Rows from block 5, named by matrix and row number. Each number is 128 + 32 x the weight over the matrix's rms, rounded and kept within 0 to 255. All counts start at 0. Numbers have three digits each.
# weight_hh_l0: LSTM recurrent weights (gates i, f, g, o stacked) (model.rnn.1.rnn.weight_hh_l0, 768x192), inputs 0-191
weight_hh_l0.303:138148115113131077174133116131136081149125025187180138151247140076105140115154095124107108073137108151126152132134170148122125150151105105113074136115085121148088135101078081160163165125132188058133084107136121116139096135123083125126099072106075177105097222135111149163096185152132090169106105146168169150142186254181122091203105109109089118180110121192114110160119185211176157144116110155143097161082147076172181084148145084116183096131107179148151047147090048103152075113154120092195184130121158172120134148110164170165079071170148125120105201142136125103088118145112131056
weight_hh_l0.304:101125150111067143163137178194137109112153116178111081132081123151114139131129117136137068106092183129129213162121123091098117136153094120128142080105102126195138151122167125096182151066116108087086132169139160088119136091092158119168129071142128170174102141109108122105047133163102070099110147166122158141184120201096120140163149171156044143124065106137088161104114120154133084100148129143120139136103143111137126138069080131113125180153145101151144149153151116103165224110102110121146141144118107096151120091099100082134121033120173098089141095119157073102115133118175089134
weight_hh_l0.305:088115142105173083092155120155103119118124036144139107137121191159174147125166123138186157125135123154182143080112100149104097116109120134087153102200134087153127156129139102159100133096123168132196137123155185166111147162152175227168154005095118163073145082095172127093105168143148117115168122134130127125159140180136146188063070162094176141136069160102150099109189126189095174141134156113115154064077126125128116130150090108210170070150130151138097099118097058156142134138181144065122136162132146104186132112120138167128111113106161099131220141153159154197130114063091098210
weight_hh_l0.306:119163176068152123085090136129169106159117125163110081119147135151109114179131098146105109135097131114144089093069126120133151154147147060104152176101082110116073119127130095076174108085165142123143084162099117189108158136169112131110163121135129118175137148140121106115126103154105145072218110109090037149179004149119089127097115127176121098128087181101094096102095087124175155172163131120098152168120090078117134096070115138121151103145117138094182085133045149090171169067132098129146157152157129134138102135100128075148112131154112078094115152173114137107181168126111143108
weight_hh_l0.307:118099086109139144066144132142148111098131183115136175148144130155138114113142146107143140137117189146101120161154109141114153112132071186117143133147110112118158092129168154111112100116154137120071121123136142097139079143175099088191177133123109165110148141076124132145147111145126068123097184122115136099144129105114131145143137127156152135168125078130123109130087184125158119138117106147137143084096116090165155113104121144104112140142160087171141118156117145155168120043130154118152115159122079146090146079119119129146161171137165147128096121136116069143134032106141089118
weight_hh_l0.308:154177175148134122130127108155094122097157121140138157102130144114101154098164074098103152155112211137117105073102115136126165146135142177173107173072205086129113099134103138120116166110165172119106142081177117182124126158153166085136098109087090204176082102087156177091093145100163082120144137104167070104157127075104063126098103082133141136179161136156140123175137222117093127111109127115126131088088104115164147138082105162096108125119102118112175142140153099041123126089151148128168122143137170144068140092121151157109143138074144199129060141114119126113168101134131114088
weight_hh_l0.309:125147135149094157151128157121132139169118142196114135111085131130042154116143171085119177029124146123107172151130144040080108098144099140060117135091184119141122149090165050099076174134095144164122117134105138017122104184139075138161167108118180133149201152070087166129184179176113102128202149128075117151132133120139106123051091093166123057134112129206119137088121064156094190142119119143149097111134120111176102131101123160162097124144145126136092109105111102173163132118149113050102113076136125136090144147086073094135091116133142169178174094178100118217113119136103084130
weight_hh_l0.310:154134105133160129116166016152106124146113120089104132102124120140162094090159123146069129116149119144142124168089131123117056014078172148140122123122121134078103157050185110111108139156141102116161115159156121153161081178123137120109095089118149130123181116114119199152186136056102100134123092137124111179140095133164170144153088120095095000108121116149124087106152138109112155121118108145132143120129073093136104127135123115179177075109136148130085155144149138170111135142153139094115154091124073125079110103107126164111156141109127138151061150155073156189129136095144142178
weight_hh_l0.311:140153102139101117106155104109096157175115121100143096131140095107153098168161137126163106134109113121122131160130112122116145131122182186108134140150166122123126141133129111182130133054114134120101143123147133082097156149119079115099170127160122162167132167078113116115120151150120127088075130143139090184126111103115065107123119145161129142130165087146180104153150125143112135126122140125123138109113098163165134159106127168146185147133123114121089161109116132146106221133100079140109167161074086153135128133146111088137153117121183109196133109155126101139157131088167129099
weight_hh_l0.312:179201146179154102101160181093120103146109124083126081106103166178091130132144138145141150168150135171141125155194109125128156124076146034195091085087122093105109128136181104095150143112094149111107116123127157142106114167143137193169128133122165172134105154149165110126161153151125122161163100113118160119155115120156135076144143147119095102211194105115121100102151130085071112148067134109174192138140111134131090123098024140087137079108076115106146084136021118124124115134066127108166153129165132074125161104141149136066114104105156135157121128085091086162143161142104122161
weight_hh_l0.313:130092170145106135123146233113097137151118135110129097152142119070129143116153127157154127138126131082137190229135101133106151099121135155122169102118102112099114146185144112150151148114161149089121132129060169126094120115109132157138148111163113183142131158133094097170111141116084082107150110122082102130133088120141138129150152097106140112118099112174053148134126172153190153115107103150093142099143135096180109147152153125137136118111072135119140077102137131105139135143104125078102085090148155159116090145112189125096168103058096146140134161112152167129101101179169134150
weight_hh_l0.314:134155155105151133138108077166107139124159106095157136143131164136138151156188142083170101129151187089089181121103117073075095087097147159126205108127194173141154139136191116114119102050158168128154188134131185136147112137114137149140130057140107173111150122123147122144152140126079127077137156163060080148172067143166090127124095160098143020121162129228078117138114194150029141063096103176115105112136168119146164134061167127088120157093112083145153029126132118121146148107104135033023104235170117151097130084116080054112111117115134217167120195199128175103105100127091094173
weight_hh_l0.315:091149134150119101120145064139123159127133133140133175093118163100143128132158112141147156110088168076114159106111097098110110114115194128165137155094138135119187097111104150147090138087163142121101083082141151151135134162122087159126120137155126135071111115094184175115127114198162139074127126118090133150142185103133089140122150126201116107074104153167129120130122166088135154134144127168132121109108167174181172095108136136125132193114084148096110164135144116084111147107125086154117197131101140121145159162164144122102160155111180176130083127128107084124125119125135152152
weight_hh_l0.316:148145143126109138122140098133070135142128139182152088158157147135077112127162177142130127105133140156116143118112185194125192107139082148127124141140094078140107163128144150133123167150133108131079190135114096124135133082147145153105117121139151120112186141052152154121154174130076131174115141168103129194124139102093073142154148151085139098119116118142113109143097096119147106120108161187143155125107127137122114096087143156104149100118079165146103102158171123142177143177098117148098168170127161122127127135101182186117135122133119119153159110170127191080103117105126056150
weight_hh_l0.317:105118150074102087171078083160113146183096119198161093086121135162143114086117066131152131172146124119104151164110140113096167162078132146077114123124176090125143100137118139163138137129096162097139150106122137100158172079190113112151102112105074124089099141100128145153108119106109086121105118109163131123143116106103195123166130133156135082138140198108146177185114182134087242139137125208153165190115101126124116141095120102085126128146107179169146146156050129163097112079142119112111124098110150156125149165137134099183129090115147156152155106080143106108121145135142117160
weight_hh_l0.318:110143115153109072156087127143098165127131105189143175122186132169131167128130159142131167111120095134103135139135124057146090123115142080092138125180099131133164131132134104132119096152159161107108137080138163142088125032158143205151115102164071177234118114089096117183097162104123103129102093101184118132175116079125114135102140138115115085169186183107132135104173140157105114234087140155110124051109103124123117093065123096083118138103094133156132128119108127128203112119168129104136124177118118121158169106156121095090155167123111097196146156140159135196112132115142108155
weight_hh_l0.319:103117087118083225117144126112127143154088102103067132137105149142145136139083157150151113171168127141071162137123153131156098104083121149105144156112114130146091133136119146176112109138126119084170135080101155132076146142100119144109104117117163089147102116153096123140109145137158106113107056113099161166127129102092142098115094140121148125144097131132089193136104096131176124137075159127135124122110103112146164149186153123136152097145110116096141090100085185144130089104119131099113120149102141163143159135109122101138097126133165099122131147081118133158141145108125149107
weight_hh_l0.320:130094173143110111112121136192181140102102138127177107145119144103174092151174138098170120171135163168119116094114140129188062128047137129138125134123086107109123094108184096154133104199146127119108142135114119068119152136096170118135102104191157123142122105150193141156107181149113151110106094164119118137112110170165090071166119154097121113143147092105162156141104091150123128155122133173100126124137130133170164095103119145116085117108057141156142140155141149149144068153168162175151106131114152098112149118138134077109122152140161111141115112138085140134076129148135109143
weight_hh_l0.321:091167100075195133121078073144134173077132056234114210122105135178108123137133174180153149017106133147058134132136099133082203150100193159125120140069085151059131129166107121098117156112031200142142126185097076195137107068119163140099136109154149200108111156118075090154102206156191107167092131088151109122175091100131127214092155112063155115183156127092109133054075194141107171118110095140186060039162131171134145159083103145171066137138138132118152104097108169097109142135122147089179132134133104127125162136147120151054119115141104097149116141115109107046143122108135105120
weight_hh_l0.322:117115139110122146104181120117101075149157110161087051119184213076094113103155109145116104158105113138138177121122065117150106127117096122089135173119144144140101097120146110143124143167135144109120191133054158110153128105143172153106124100140105112094132129124129153127120158148162137150119108101132125176123102115160098115121164136106170104184116078102172112127136148099193108120131142101159158155163141133096088158147129116108161157118190121164127144116117095159070085153179100043167148106127166171133137115127147071165099139157138085111095116142141118142135143157169158175
weight_hh_l0.323:162095141167152120104147120182094112082110080177112136155107127086152135109144174058134100123174130146047125105104090084067111140126149132119108121130136091115124135093136135109146144077154151124111089111087115180133084088100129161088126106128163141162151104161133124148101067140137115124123100118097133131093118172162131123144190117140127149191174134104101119099116243105135143181139136136090191135139189128143080118154166127119129162173141098124175134147077059146164120125118113094161163149183135119055156097117141082117156121114164112174145156157123114136142104156124122160
weight_hh_l0.324:164101061055105145131038132087129121133158114142134159098130163127104134179148128155157139073079101174164134202124138135164117096113161093142166108134119121114095162161151145179160137150075151146127088213165069088127127145078141179114133056146153119095096124143230074110127158098105085072144139100114125139181164114102167142130139135128155167169053104120135156143113139139112097139130093175141128147201114113114133202156194109142105150097124199135119088128142141101175118147183197110198186138078051098122153114104074110104149073126106160169117157122141144079160099234193114125
weight_hh_l0.325:103138128148167089092124108145141131118128146123106097126181163160121103094143157079146171153154153180159117156161166090122146164099098125107131083045117115106105143107195114144212100134133172204123131151097162098147162135132149125142112105116103138102038167126106103098165082181122082113115142130089142152103143146134105065145123161054098092172127136171145150087163128160106185141154176114215156020132162127143121170138127084164152146129090138137082065161094161103172178095131154093149218103150107075085128103186095177099142138156114135169090141174118135117106108039146112147
weight_hh_l0.326:107098104097255143132131084151130188117115145121162198127069124097084143100149198154154167150151185187088111110145090108159171108116120107146146125126116169116064173140175200159110139136128076207145136117124149174114185160133144163145160069135238155237128062082101084158109127094158095176221116168097034141176148140130102118135162148117108169104175160129061090103204160120117155173140113154135232147130195096117174152062067126163086157085106144135138117117000160082121142114086114139088167182069082133122130080085107137119128058114136120182090093157107106116149216138139145148
weight_hh_l0.327:144130160107100090163147109121120123088137155137123070082116131111075095141186159135126091152114135132139120107131147138096141126095127118099126157108106112136162136095114161131117112124105083139164113145133118102116105156127119105124138147094135103136132141143152139096135152130130109134110126121094143100134096113114133142159107171121116144147112118090128102122126110142129124123169158152153097164117167005123177158085103138110122097081136132117126153107124106098128128113156140096120117111125135147100115097120114079119145137129113140144091139086130124168109109186154085104
weight_hh_l0.328:098165181126171140096140135147167187132128121157093146143122165108102150147162136139140121155080237124088160129102083138094096071051163150117160119089131153135133138123107139105127125139156159134091128164190106099144180132114148218142135153119110087111139190081149093136197122122115148129119062132121153139104141133129087150078122111150129156180098110163097136125185139124147108135127148117157151113091085133157107159104129132145082141151100116098145133127192126080109137150108139106155158126087062150039060113096178078110126095119129160149123129130127144168133150092123076132
weight_hh_l0.329:156078123121147116125194114123057095098153143151094145144078150071143107081136136143059088058146171137155192131149025107131084021106092117100107146120147060129134106116055155126137174112126144113048144161123147111137117153140112131117114135137128112164119061123161150163137101153106165185120097166147138126052124154119141157120145102164133147105069112218024101137162144088165116141188111082118148123088091118175038104123092155109150124136067103105178144175142107122102079161100137074239100153151080200186114126102161142091121080152094139165147054107108160155123115106140112138
weight_hh_l0.330:110159123143165093129146085150147153113122119126140151161152134110129118121174162159147095120149131112107159094157168131138115140117153145172122191106086170159104121102113121116151136106147173142150114123074112158105143134109116129163112082177151112126168160149076101113138099125154053182151144118111128184119126103126173133112152112132124127127157073108120166120082099140113126151141104154112149169153126119125152099174130171154112127103114140144099123112032146116160070108085123147121125147151151156176141116180171133117151121171135141190070116151122167074122150114133153130
weight_hh_l0.331:087128202140107070161151084133188129142091115123118090162120130133098154127148124114111129146112088146114112149117132111144160173090152107122152126137079127121119146152165133137167114096092110099132120170103109128126112120139111112203142130125144111117077102143166118114124129109105076118090088123128105107153158142123170119151060126119153109083107095097147133126166135206084108121139177147077119131114118121128106119080103183138135095141122158141100110120022097120117127121167074183132133129106122132107155137111185138135142081129117115131076181118158114166171143141138114118
weight_hh_l0.332:127187122112142099130140176146153130131169157107146150133129189112149171097138096131125176091117196144131169114145122163120188119140127159191107100135155088170121164198152145112094142117121119102114120119141167185128129108131105138135158100150071162194143105075165106175147127117098145115169169131128155165145103147191096106141088105119134188176170123165104150099089139088105153132134150071156107073131146117175111084084147107095162127141088086155114176164093125124123146109157045032164095116108162059098127185121140115120149090090131079146107138149120141159111111151118112153
weight_hh_l0.333:192150151153141101128095115132124104126152136129210117073204080139155170151110115157157105121154174101157185092120106146139171162083163138127149144133112054127130159179109119082102119108107163073098117150113120064112132144103096110083170159037112111150151139139126142165129147074095152112113152143117157184102148150131118105140147101129111131140083140099129192104126137072098098124134131149119138121130054161085078123148113000093111132143131143030152077159128115104074097115158152187106133080142189097121108137107117106143082163106144136154122134147129151120145124107072129118
weight_hh_l0.334:146143115144169083101191103159147113085157102124088249149142171203123118136157174186130124128143156168138166178126131118156129150107169070166165112119110111117152114151158132107098120092065157121078074096122094077122116128099089192112138101131117132110161114122144119161134125182111170098086121121142173123151121168090173041136135130130152139113104115109125124115142219152107104102110104164160129089088142094115093150112117125149148134180076141095106104144087112089145143131118045121118160131135147056125169123139184119147109095134139173134124124144149185096034100182183111142
weight_hh_l0.335:079121120107157159155140174150096183121147176089102165057166129116113162149157126154110106135131129147121162113133085110166087157155173109173122108133091104072118151116138157126098145092124165136077204144110192099110136148186116109067132116125126154146146118115151160116139084135110083148157119196108110171114104156124144132125110126142125115116108148147072127115132182102072106154132175112094109109091150127103122138101117144161138118128073144141151132131171159132188156082118178136120119159130124131101135153080131094077159136105126081169119108117138143163098113114131129101
weight_hh_l0.336:123092143151116094119106120132074105117134139098165124133144112133140149133191092123129180127112132192116117149158114061166108177111123170132161114111120158101104144125121129167137101125158145125081095108149158105161167142145152151100096117106126151110148147121122089154114163137131122156108122122130096133139158128058084143102148133118067086084149144119146142117143142143127157091062153149147139129096160143149124122113176097142166114124129133130157133113131154104142165175107102119170145123096131105121103130119115093124130138068146109150127118126096142125138088125167085198
weight_hh_l0.337:171153123166133103099148141127112136106130153124098134131140115144143118151103147112172121128175105161123158115100156140115102133127107118124130114133117141107158179113110147121128136086164097095120129113119155120137103121173127158153145114106122115144142112061160139145114120154097097140189149122142146165118130100109107139092126145110139087175108124162109092153143088132135120127122131100115149146138156137119133107142102146103125153201101122151166137101128126117130135080106108164108135127126114136173124141124087132062133137160131172115125145079136092143123099129118151138
weight_hh_l0.338:164114164107115135118130103146155133128117160121138104139129139173074100116165180105153068130147146158118130111109098176111117087115113114108120182113117146126157093152126159141115129161167146187135110151099116159123135154106105139093088094156112101144136102138111098152147149150133113103114111117081112129093132093132145128142159085175124129175107147138125122162095185108131135110143129139123135111063110090168141133126178128143106098112117160156194083123137109147163115128092144102108168143146142109058123127156146162118126083163150122181094167115130194091121100110146128159
weight_hh_l0.339:082172115103070083145135128151085132107109187054098161164171211143103158129111102087129089146208195099099168117098071096144152159139110123099121065137135120131123144125143155135130176092075170155122121099093207156097191162061141089116158116146165088138097106077094078172154153151065124138181146103090152155093074151113125108148174103171093109145131135189148143139210135129103159140161091092114088136121094066247138125132138115117120188118133164175147117172149153126179121095079147096175074094155149184123121159090174081123150081059140173155121194130093091153115102125105113155
weight_hh_l0.340:135121144166106091116111155130129136088147173173138146215145113060146119123029133128137149107101137150098129117146123123179124162162117178160137153111175129132125182128129142138121084123171119108137152145094086122112149138119138125120171126014143086166118119093104175070134122119136101120136124128165115125111095168110110136137135117132133162108121160116162120147108132128172118084110133102150128114132153119117105129127157080139116182132154112186142090144142166090151171114146146109111114204133136138114154118155083111118127086165198137164105085148103120082165123117189187120
weight_hh_l0.341:129133101101072150129177114140136152120150084131155109120203122152103077081161129133160057129153138125161105122094143117139143095093135156162193110134122158154132100121120124147079169117089159078109102100095149173125136177138127098123176140146136164128171093085157153190106105094139134170162134164129154142098092147163132089128144094193121149185108137177135107135113092108119101151147106110165137099108118129144069117136108158111135096125103226154056079118103128115103125052133142185171158162078151161128150139122082145120063100181130126204099143194132164150127136166105124083
weight_hh_l0.342:126143119166124142132109140125114152115157088147140202125140203129094147158209143147076100123116135105114132150120141102069173100097136138148116102141136191127170160111139158148101096107187157109087155109164104195154144148123097095144126132124131171174191162167114125130109205098102124117168142148130101135126110073136137124130124158144103114099096078085075133122141162121127080074125150134096179088150150100136152110132139153076177102128140130063119081126125068118112211052153119056201156192148156121171129172106116121103127168141163225180072142161100185085072138112125092095
weight_hh_l0.343:108154154153132131144121087097103127098169124113141105174141150104137122103106111149160096122136131118115170106137160068156098153156080124136177105147141110134132142148126131104135151124135140119102151133156104163096115151111105142103086136062109142119129146111135072181087106135123072169185102133120121177097098103095118129117215127142120127135097117120095128140136140149128122110088154093129128136154139137120101099098131096167182126187051153114154146131150123086135124084128126108156101078139119112118121167144194106094118083156228082124139133100176148125105126120149169176
weight_hh_l0.344:146129161156197101127116172176152145164137089115106139166172116173065074101128104142167162112171181121152115140098117137162167153130078113147106134083114132175080119126113165119175095062020126197104108134098135135143101127122077255155067102153129100106110120147131112111041164179184070136160138135138173140138152123133125194088096138047091180106117106147162154000145168088080125142149131108116151114095138076186121135143018081115149179114125167112123036150099133120172111150100123126125103109173151103203053085093072167184163083189155073178097134126113033106135115148107130197
weight_hh_l0.345:109142149146119149117113095111116119131146129140126136083112140127076193124116171092126137142090092140108093141108101149117081156133112145150093095072103151080127108162112105147140166128175124121114117138125124124108093109135132094104128094140162188118129128101107118155090113075140126100116156081080142172097161104153192113124107126104118121104133112177116133134110152126145126119097164125156172137114118121179120134095136153108027113121121143116115126085117115111151159151144164086110139139102131130123185135089149067120132123068157152097138163131113147120099104201130128130
weight_hh_l0.346:117109160142119123125127184168106183122098123160138111125167156122120118101075132094147180102165117113147143160181097116128136110080116102124111129112156117106131118135146138131150101133205151117143097115108078135158145075078156171130115115137132126149125141118145150158164098131113164087114084159118154183117105140112141083147124142134136087191106088108159088107183129110080144110138096110100173095156122146190144186104083157156149162144136119129124073140065135119113114127101063080146146162131109126095132112138105136092068175168145110164093146131115139117094118154112133148
weight_hh_l0.347:155120149128125156149144161121137191093167118136132134080100157174112094085159051122126170177174106167143123109096125104117142161074119169172150115156059078130107093105129129109152124116131160106171177107129126136136104129109139160178113123118041123086095141151099136163154102121140133120145134187121246109134123094141185150120139146136137138134117131159150169146197130123115095159109110174133129107118119101135131146104120125113149076129056146105187119125139090084155147122141113127100135139132110059163125065112124084101110111136136110201102203178077115163133085194189071143
weight_hh_l0.348:112090146180146062118133125208167092033148133123138181122161113079151137121116065101153174120135103098104130102148156108143113091126111144183136141079173119130174119108114173156099115094133172097124130169144153122148169098072143084156137146129117109106061131113112141112100146147073096126125112212056119156185146122126093085085155109109050114125065116111148164100103149099099121176106170109178152135060136137176122130136171138122152184108142112098143135175139100117139143123149111151142115112130115112106166136169159081099104150089138132082133122133135087121138062173148087102
weight_hh_l0.349:132196148092080124086106133166136146121113101123098118135149135184098066128138162112150156126129158145115189093120181148127151144117100118142110119095110086084073121151152156144056139103126144145164164156129128197172127187193088107157152095122146141185106141119125141111110116089098125159163106157126101139121097078174114090135091161136133095131103103129110167191083137164090128165138099161084087134151084168134142122086104148135159127103146141146132067113125134106147137034129138093113139139147098070149190110111165120146053165160126136142136104107099082168108095105123120166
weight_hh_l0.350:115127171118175101177130099125120124137144153153136125103156154120153114124138139117149136119132110105120130103085181101105181139122118131141122143125152138180178114129074175150188096148154160176111183140122129127110189075119097120078100145133175124132086048112102132140105117118123124134100096164141147146116076154108132113135076114121153141141166132111128135089175172178120102122137093100101157126157128098056144150079095102097165104123133098094102129143098113079137146138175159118116132147109108087124178078140163159114100089110128155145076190122119136095127137140098105166
weight_hh_l0.351:117086104124114138105099105093113178121127145068138137176146154191153067175171170173177100100144150101113134123137145143153115154128067141128134134163154147172110053171135057150136085178100135128151111131118125132141117115123178147171093083167139138082107145174112113157141143170108083141185105110128142168169109155171137114140163077180129104149107103096135108175209119171138130122145069185144154111086085100130139147159148116151156092150115152176181051151073168119178123110149151089200121122136093155154162144164174156092126147162168112133108168151103113111136147106148098112
weight_hh_l0.352:128144138171140118177145178173106133107134069113130117108137159109087191103135130126092129112049180127125148148149113117100123139145088115133155134106199144156103143149182104159133118151059193170194140136128148094125080133132107105110201100101126160108177135099096105134137118140146122121115119115126116142062142077164175172114136113138129189117089105196142160098102179173128131132139098067143144113164135143178149111138097089169122090127128127118187134177126126120111115106136172182141107064063144130093114103147117143159124166103151125170133139082098151098074114207151142169
weight_hh_l0.353:113167152069098105132099180127087148097080142168175149120173216148107148120177103098103090134135145137132181149168082144116143135086124126152100092114124187071146109125106083111083160057128168099100103129087157139125130119021161149115095159139169151138155112173065125127092229097048160129091133193089134138134122158118131153134112146129103101153090159115135132156128146062090149130105134147116168146108105143121030087115114138123164103116106228123167111127153134146124120141177203098047173129104066128082133042100167069078130146115134181138107152130136130123145014096100152092
weight_hh_l0.354:093163134132120142144136120107161233078117157129133087109138161174155100162170109127154131104203114139106133172153125158103124144157151085158140118108168127113157139151145170112139145092170159137120163138141188164142104193201107127164136124147107173142135169130116072132096135147110093167157124145088137107213184136169127122092195106179114105164146144177103071118135108121072163127114119139170132088160135099177139156153083111156096116128129119130196180105059157058146158058136108056193115160089184094137134137163129129114112140094139076121115097098129148126123097081056103221
weight_hh_l0.355:104133175146115064077128120136094179104102146095169127161141170152111128145170101116129120182131151115123103092084072156100103120100096171126166071080130045188109156135174104160094123126098122089120116147137144114125108169092124074058146108074177149104151141137053132091138138143139124138117165168112101153040167094146105098186117129124106172122128125111149190145125117153122126135098116105114094081144187122121085165117109103142131140133131098149069054127125072112127165082159136103106109173220105123242117125118103177129136120121114190138149165135140153122106167138074106176
weight_hh_l0.356:114130117102117084060120111096123149111165162122125145129170100138116101120118138088153133187123173143123172156144124132161123140108125108114110152173092109113162108130108092143143128115146140090124100124116086162119156112121129148135129154159095080212136149089118140172097115084106116186210173145103170147155106123156176127116145098116091149168143111125135140105130103130062138119108099123107094123122102106141140117118118124082176144144095124121141096116161145094086166097159197103114155132112113130125111152118133098154104111145144159156096135137153164106114100137139087111
weight_hh_l0.357:111136125116131097132107148119129119139155159122120123155135117098122142125147170124125167043150115110100114104083138105140105140124156108193156135147133174045094152132095087107092142078185138119105162083116175168084094098101108155133067141130122130153117115131164136157182180133125127156148110171116139120102082144113134112158117166135124163131207076114183133135132127123106150127120099091128172120097136118123062125120170101104144133137084169111110103144102157126148159160079102146213171078107151158101156093171167158121113141114141157132092152196104190074088072128132080146
weight_hh_l0.358:147136134111074130163064066089131132099190105180086175131138097096137107150206153124164114116139120146203154075255092069126205154128165000152151135120113121173122176114103125059164166082113133129078132112110160149152077112093148179135130110105115158082080154135165132153139197084133080101123080217100167132195085130136188072155127169160101145140133077185157167030176117129090137125155133133135162111127112156115111108153065148117146093099173123163096154096042173110153116153121074063155218159151142150169142125123113106177126153145162108179101109063086091108133101193068138100
weight_hh_l0.359:141105182160134140136118130106105061135130091084115137153167186150058124163160136136162122088133129148089163163126129146113167134154138116094145193074130110099158146100112063140072154151195144147140107157156101036124145134116086186063144083140086112163147102155132075137126190088088118125114133119090193123092169195121204120155152144117141086176131118135074057107126152145091128173109093104163117082124203121138174157152112122137124111124132149142138108123180101085136182103138164074094126121136129129153117123140092128169118061162116179116148231086118120128155123064133125086
weight_hh_l0.360:112103149140144107147137117129113110131153099113146130131226147166099120128156159143140120116139154117135144124094072084111156054092127114134116155091118138112104135098170087084126147173150143109099064164112168147131130119077132098113147124128163098149083166140156142113162155133149109105106104138154145119111105108081171125087133098118143111169107113124109154126149040139150111109163088095133148161113134146114094178133179129117151143177141149146110096121177133089149143092162044156146100126120157185128097095162143087200141071145143132126113107112116123136121094149129106126
weight_hh_l0.361:136146064098129134186077112164089241140121081077152166099208133151131124093128090106081236077112051137096143127205137124104119124078136072124136103146090122143123068108133108116147150097134139138150113137086090160174149160155131115122097174177120165128114179119106091173112172075120127159118137169099169168155149188154146091150164157180118164144112122103106099097109188115092180102128181116118067118134129088100123128098050104130155120153103165105137096108161108144125173131134116105096129141109138131072174077171210061126158165159156106103114127069136117147114176111163087129
weight_hh_l0.362:131084138115163090192108095140169104148113126115112162161123157107113120122105134120098113128092123134139103160111062190154060093109129176138147160106148122063125112138115113147134118181070147081160183168096128099123137107157128129133122141127109132155143142087086121132135144104100105154111161161195152175156156124117156081143098144124134129137099089156125159151143136165133091106142116112185154113065142116104144138150125116150132085096114187173141093109190074092122100159096142110139083131103111093074105167194113116127114170142153116136106171127111124083133066109117183140
weight_hh_l0.363:109112114137183098150099121172133174121146158120112120078094167107120125111125151137158167100091130128150125158120158073100099141110103111182152098147126194137076110149113126090111100111142139164148130122113148116119156152119184152151101175115122143133141150123059158151165130094102106152050162136117136144144171160119145101126097132122120051123130137093108109098115143163051146118143131096182142072099140150086151107134066139074130021118123178176129102115144108142159096104137121128083114151112135187147151118137118101141103140136126133154102147127149175111060100083162128144
weight_hh_l0.364:134134109111107120152113051109119144117155121112143129171106155132154161127152159112203092088090182095134166044093116150073084138122111135103162164088209067048139189158137111127162154073166127107129127065141198048127201142162151168213185118088152206144122123103173124116123145210186158148102134133104117160116122169122069117160138066164097063092078090131090107122127062195144154163112116066126119115112247131137074126144123142176120140124133150138183141159064078118195084092087117142133135158130105122190130102091164127147088096081120127167107148146111130205167081096101110159
weight_hh_l0.365:135144100149157137101108152129141114155138098135115128122185090136125152123111207127193153112148128137097133130082163101097219195050105097099161167203099093108124125130105048108066148074165124140125106159122128104129093119143138080145096137110121167121109127171085123110144163121085050109108141164100145156119147102144162111089094183089128203120049152143122094072097152106098142153135084119142111164154135086109170146116128149219135141120096132140102167141100123146073112178126099143076209130168121152004100026120066140150115060147098154165121146092137066144113073082174111096
weight_hh_l0.366:111212094102086146115184169109162105144168132117126141167128168094124129082194112160167116148118051147169182103078165127124118137101121163156145123148089130157064157126151124145136187133194163122085177089123182085134155139158117185120166111121180162116144082123164115139128121192133104168127089108097161119140170108168169118153111116098103188121092103131121132191114100169120157148141087209138138141090138153174100114132146107080184174164083165098158106127100144162095137086148114134109147109089097162174131144143128114076093164133139130176119149097096137173075061255119098133
weight_hh_l0.367:147106167115171119144173092093113135160084039143134144105190160177137156099202045141122084185176089156099107152142101114135132158087100094114181077154130164059160105118116109179087148065151138153171101150113122194132147098076092144186135123169104150092157067114147122120107144115112129182144094117111148162185144154161145158116142085152072073101120085079100101119093154104130141146099124107119136089126161181179123138107077140140159099107156168136135077118160116091173119141136134118082089119088112110072157065077210079094059149052128134088078145135141120126113124105123139115
weight_hh_l0.368:168124115141175115139135090154126121132130092104095116177106098127068157139175113144149151142132156155109179124150100131083128093116137185107139146106139153127045118160108118106148110177087093146115118108103157089088169120125097125147062108128198085079102101134166123147142156146119168098122127104079126105131113177164134184124161120090117132140101117131094111134176101119140131106159138137127176167065146151203158139089167085141109083146099119139109102109090144136138173187146156115110141151151123108162086140158123110169135088140146140166115131150099119119150094151164088169
weight_hh_l0.369:102093137136123148103199127129071105105093125114108107094126113099116135130141086092131162104127102237105151143104130117148090171071141105163119133121171143118131156143156137134166116128146136102095141126076129122064087127129155107149143168064098109129082111079114115123111164113114136117129118110089133162107159154093100186169071154130119164155130108109131222116146120120095111087135219119142154147136118141140104104135156182130129145114132140165131113135129160084113105142112120103133116140105121125080096079155139089115129098122255093162131089156110099098125145132151127082
weight_hh_l0.370:189181178138141126119134101151152113097094130142115198119133152099135163089119127065096122108128115128168143098108115104101106080070136173153118159138137140056148142153179139160109140044182128126100168105142169098129175187166126101155076132166185190173208094103113142102137148053120106121155094145109161116161127198158126090095186075133103161118105150129082167166134145133092085148132102139152134072083165100133094173153080127109171064144154131173049085092154101064091124058098136139153098125095083122161127068074188138108116166143147176164131125147117151152096102139148117118
weight_hh_l0.371:143159102113153124083076091147117109116113091109116136072161172122123142120057170176106129133136075087120095144107159111083135089111135143148170107150106097104138111124139097154052125145141150113074132124152144123147147077132111122139129066126129123132102089130141118103141121119151119180078163157151097125109118159160111147152082133124113128134129109107122144089158180122090125137174111190166151128086087130134082159133128117108108098128108124126131052099138182125114141125109090114147175128180133137117150122130137130115139117095065122085107188152112142108100098138146135123
weight_hh_l0.372:140132113119118146155116200103143048156059113135107122171074139156109139088170099155137136117122102144146178154120131091120168148144104061105163122090147130124089144126127107141132157137133083134120102177175175147110093134073132118125110111144059144096137154120108153121110162131121103123120147145179111190140155139105161116154124133147096054135117122152079101088123113159088123217126133133171102077128140124179125082133176106144076166165113160118082116161147106133147112160166127163128123125095129180156111133131108134113122096149170152190083126087104127144104180079170095164
weight_hh_l0.373:128155098117086159109127104054101118084098103171132148086146202152130084112125161148106109070183176121143141109104146142149127141118146101159085137144194122116096121112160127156100192127133102078126139071120192133157149143151130185108124159151153144181133125092195137153116119141147116108098124168109132101018136113141144110122122165170129210195118129073118126090188138118175119186144137136172132161147143150089083145122134108178175125131101163166165117100155163142117124092109104141204141134161153193205148140120155141138094097137138144175136129177112153173129105175122119165
weight_hh_l0.374:154104086140114145078150079119158126124195146146150098098051144108112056088076119090121159123168168193030187100193167108036099154156123090180117104125138102106099130118165127091166108074089134148058100133118146165130207140178157165084168125120163109081117149140131117097211118149135056160140074135144118148160117120187125134143175138155151148182123096106099120030180115139107194113074133056151109057094137089177117156059052136101120116118138148203173179104076138144081113104161107118168197125088113057166116207092160085086117079151152141202136066127122150117108135133103082123